A small CTC audio transcriber, trained from scratch: arch wavenet.
Rows from block 3 of a small CTC audio transcriber, named by matrix and row number. Rows with one number belong to one channel. Each number is 128 + 24 x the weight over its row's rms, rounded and kept within 0 to 255. All counts start at 0. Numbers have three digits each. After the name is the row's rms in percent of the matrix's.
After each channel's rows are labels from the 100 clips, of 14848, where the channel reaches its largest size: "strongest on" is what is common among them; "lies over" is the class under the peak. Only what is clearly more common there than usual is listed. The data: strings of digits, spoken by a formant synthesiser in many voices. In brackets: how many of the 100.
# filt: filter width-5 conv, dilation 8 (model.blocks.3.filt.weight, 128x128x5, each kernel summed), inputs 0-127
# gate: gate width-5 conv, dilation 8 (model.blocks.3.gate.weight, 128x128x5, each kernel summed), inputs 0-127
# out: residual pointwise conv (model.blocks.3.out.weight, 128x128x1, transposed), outputs 0-127

filt.68 087:165113135101146137165173151122107120108145117118147109144089087105118120124127104145148123095120150142130153151093141146084122185148150119151120125129110113141109151110096073112139139130127112132148123146203120155119186108137134155184120078135121109120124135185083109137122137086152103165117118142136117091114106099128138138114152117102105143171170113156124129158128106120115127134114
gate.68 097:121127099094173131141126117087087122108128073106133103113128133127107100137141116153173133136147135145066159133102139140183135118156081113120121107054117130092082181134112131141069126147139090138135124138129121145130144120111119127105122081137146109127170116182162123093127132088112165105116126147100118131158106143137134116117133155128133118141145158114132099150140125128096166123136
out.68 100:149106135108138117104132151156140109119087130169111123114146145110108119103115164130158138121132102155101134181167122141143104097145154100101104112113156115154098171136096077133124082129129140106133083159157122143141153158138119130143090158136115141115135131186147102136123105148127104131097126131101130129150082136135180133141057122121158156084111089130126117094168157134111123094141
strongest on: "three" (62); last digit: three (51); first digit: three (28)
lies over: /i/ (35)

filt.124 102:112168105192136090134103074116129119110134134126130098097132139097121103117168138088156130108142092109155117112130126151116103134134103124179168123120110135084108167135130143149172142135153140147119117130157133106120121145090155081133075152105108180134170147183123167147132137110139136126129151090100151101158135120125140089121147108161127120159138127127124145126163098139086131137110
gate.124 100:153146113133144121098101124117140117140150101134117153152169127107101137109130129118122130139128089132151169138072114143123130165104092120125157128118102185130118134127165153152155168083108127115136142122147173181136112056100070123119097113138149129145138148138104150110118150135129123111098106151104111146141175131121171174138156155145130124092183095143141145137126129124131159134169
out.124 099:138109097129092117176150106106118149097126087107137149096124159155143143128085103150183132135115133092121150098086192125115145102127130139144114150083106117105108107121154086083129135100087136122095153138138099114099167147143117173147098124140123139132146124149115088110144146127139117146111146176128115138084149118129116124122107120155091140147157127120171184121132143139137148160095
strongest on: "nine" (55); first digit: nine (26)
lies over: /n/ (39)

filt.91 098:141170196130114099129115125119136109155135163105114136128101113131127148109134135139160139094138111162118159139099136125156187079114144128108098135121092112116094101132171136164154126108103137118188109109151102095135139119130136137157088114155138145122119146159156149159149127103111141129090127111058159120100117090135154105112123139122137127124121117080166103131114131083150116095090
gate.91 099:078135122144133088153095125145138165106147124113120145135116119133130157129093150168075163164130119082130125089128149136153150097111129108098117100127164124092133182115079138168144136099098161115121141166092133128144103138168095143134123114134131119114094116141120125111130165152103121144144107086145117118157123145125118106133160098160171118166127159144171100137166155104099154117094
out.91 095:146164114141110121124151111106125124097154114132108113142096126121157107067122132192144142154084150105151120101164128136146120102108135111085149141091134132158097094168127093142076123128138115127120129169167133130166150146132100114108122149120112104126105164124161089156124147134081136133122108155088085107140133118109129164113172089129118139120122128129101148163115093186093131123136
strongest on: "three" (66)
lies over: /i/ (62)

filt.18 113:142142080118144150094158109096113087128147107164145139160110105126139111110078118082107151117140119111125167131082142124135126125112122130115081160100091134137119120115146158089114108110099182130127117107122106135138164134145147147159136090157095086091137126172142129127128130134104151108185110100152098089116154102104112132124132142127164090136141104133116069105103087117111140110136
gate.18 104:086138115082177118129150128140141147106126165089120109147112134134101135128098087197137124158159118126066106135170125161101124145136129139079157152100091129117125135116122092157180119113130110119111123144099131164146135141106116132125156136119080123121140150114163105078138132118101139171150131137128110143135136114152135184127162124075143116139160129107123159142109163156117126126158
out.18 098:111125171125126169127117161130151107114154117136134123163172086125131155124106154139144112110134148138103122128159101087156101112116114162124157114105153142109093110156147122140075123129139114116145123100115135130129109161153167131147154123099164100139088105127155116109180126136109126214115114123125126109125116162081089118102119134115108142108111123125179167120130129187156099146164
strongest on: "three" (59)
lies over: /i/ (37)

filt.63 086:066151082113103087097128110150181155116126105093189145103154112111119120121117144135127113153145103153136128158113107078139136141102145145131151113137143143134136186110123096104141131114157121068085100172142133104120127140115121132091097146133114170152144092149109136126150125100105126095140111158102156144136146087155145145115084099136114140163141153116126131125123113154156095133149
gate.63 094:135083130123162110080098120100117103122151108143139139142132135143166124094107137120121128120143110120100140079157180101097119079122087127169127091105142119137102136153086118128142124160104101120108150132152176135128124101123138131148138117136133131118166143173166120123157109099090100115141122140143109122120143104173133137114148169152127164130151085099126148138072134129106179079161
out.63 108:096135090140107151197114111120091161175149100145135143139109125137094135169156118135178112132110082083111123094093143143159116135171128105170084142117110143078113109092116113127134109081143156154123123127115147081139144096124130111090138127126124099162163159136098132117162156157109132126145166157120130155148095126101119110140134101096081138118115135117123125144133141106140123130147
strongest on: "four" (55); last digit: four (27)
lies over: /ɔ/ (45); /w/ (30)

filt.42 099:095075142094127133122167104089093111133135148123123137075120135136148106133091140108097132145117114170157124134107149138114138087152135192176169125181183147105162130103104152139102066155111144149160129121117126143120150123085147130123126173119131106121124100142128113122136198088153084162121131138143134126136134146112110132127125133139114119109132092127097130125144105121095134130132
gate.42 091:108087151113115159195134107144114124117155119108145150116117151139106152107106092117111138125145135145114104127102121118089107122127092113105129101180132110117115138068148140149171134166084132132114132124121110098142129136136131137083143122095149094107151101150075110079146100117149134119177124126092117175081138144133109081138090168121093117148151082113112144139128135142099131138140
out.42 104:120106116111157149143151129147105147138134125108095109121089160095136114109119094116107156130096134162146133149156132165086144114138123165148147157145097107136110136116149129131115128120131057134157156088106141165123140136159148142136108123105156132116119139125132128157120145103148115118088143056144165127139155183120102087103142168127100129125104153139081112077155119139133175144077
strongest on: "eight" (52)
lies over: /eɪ/ (34)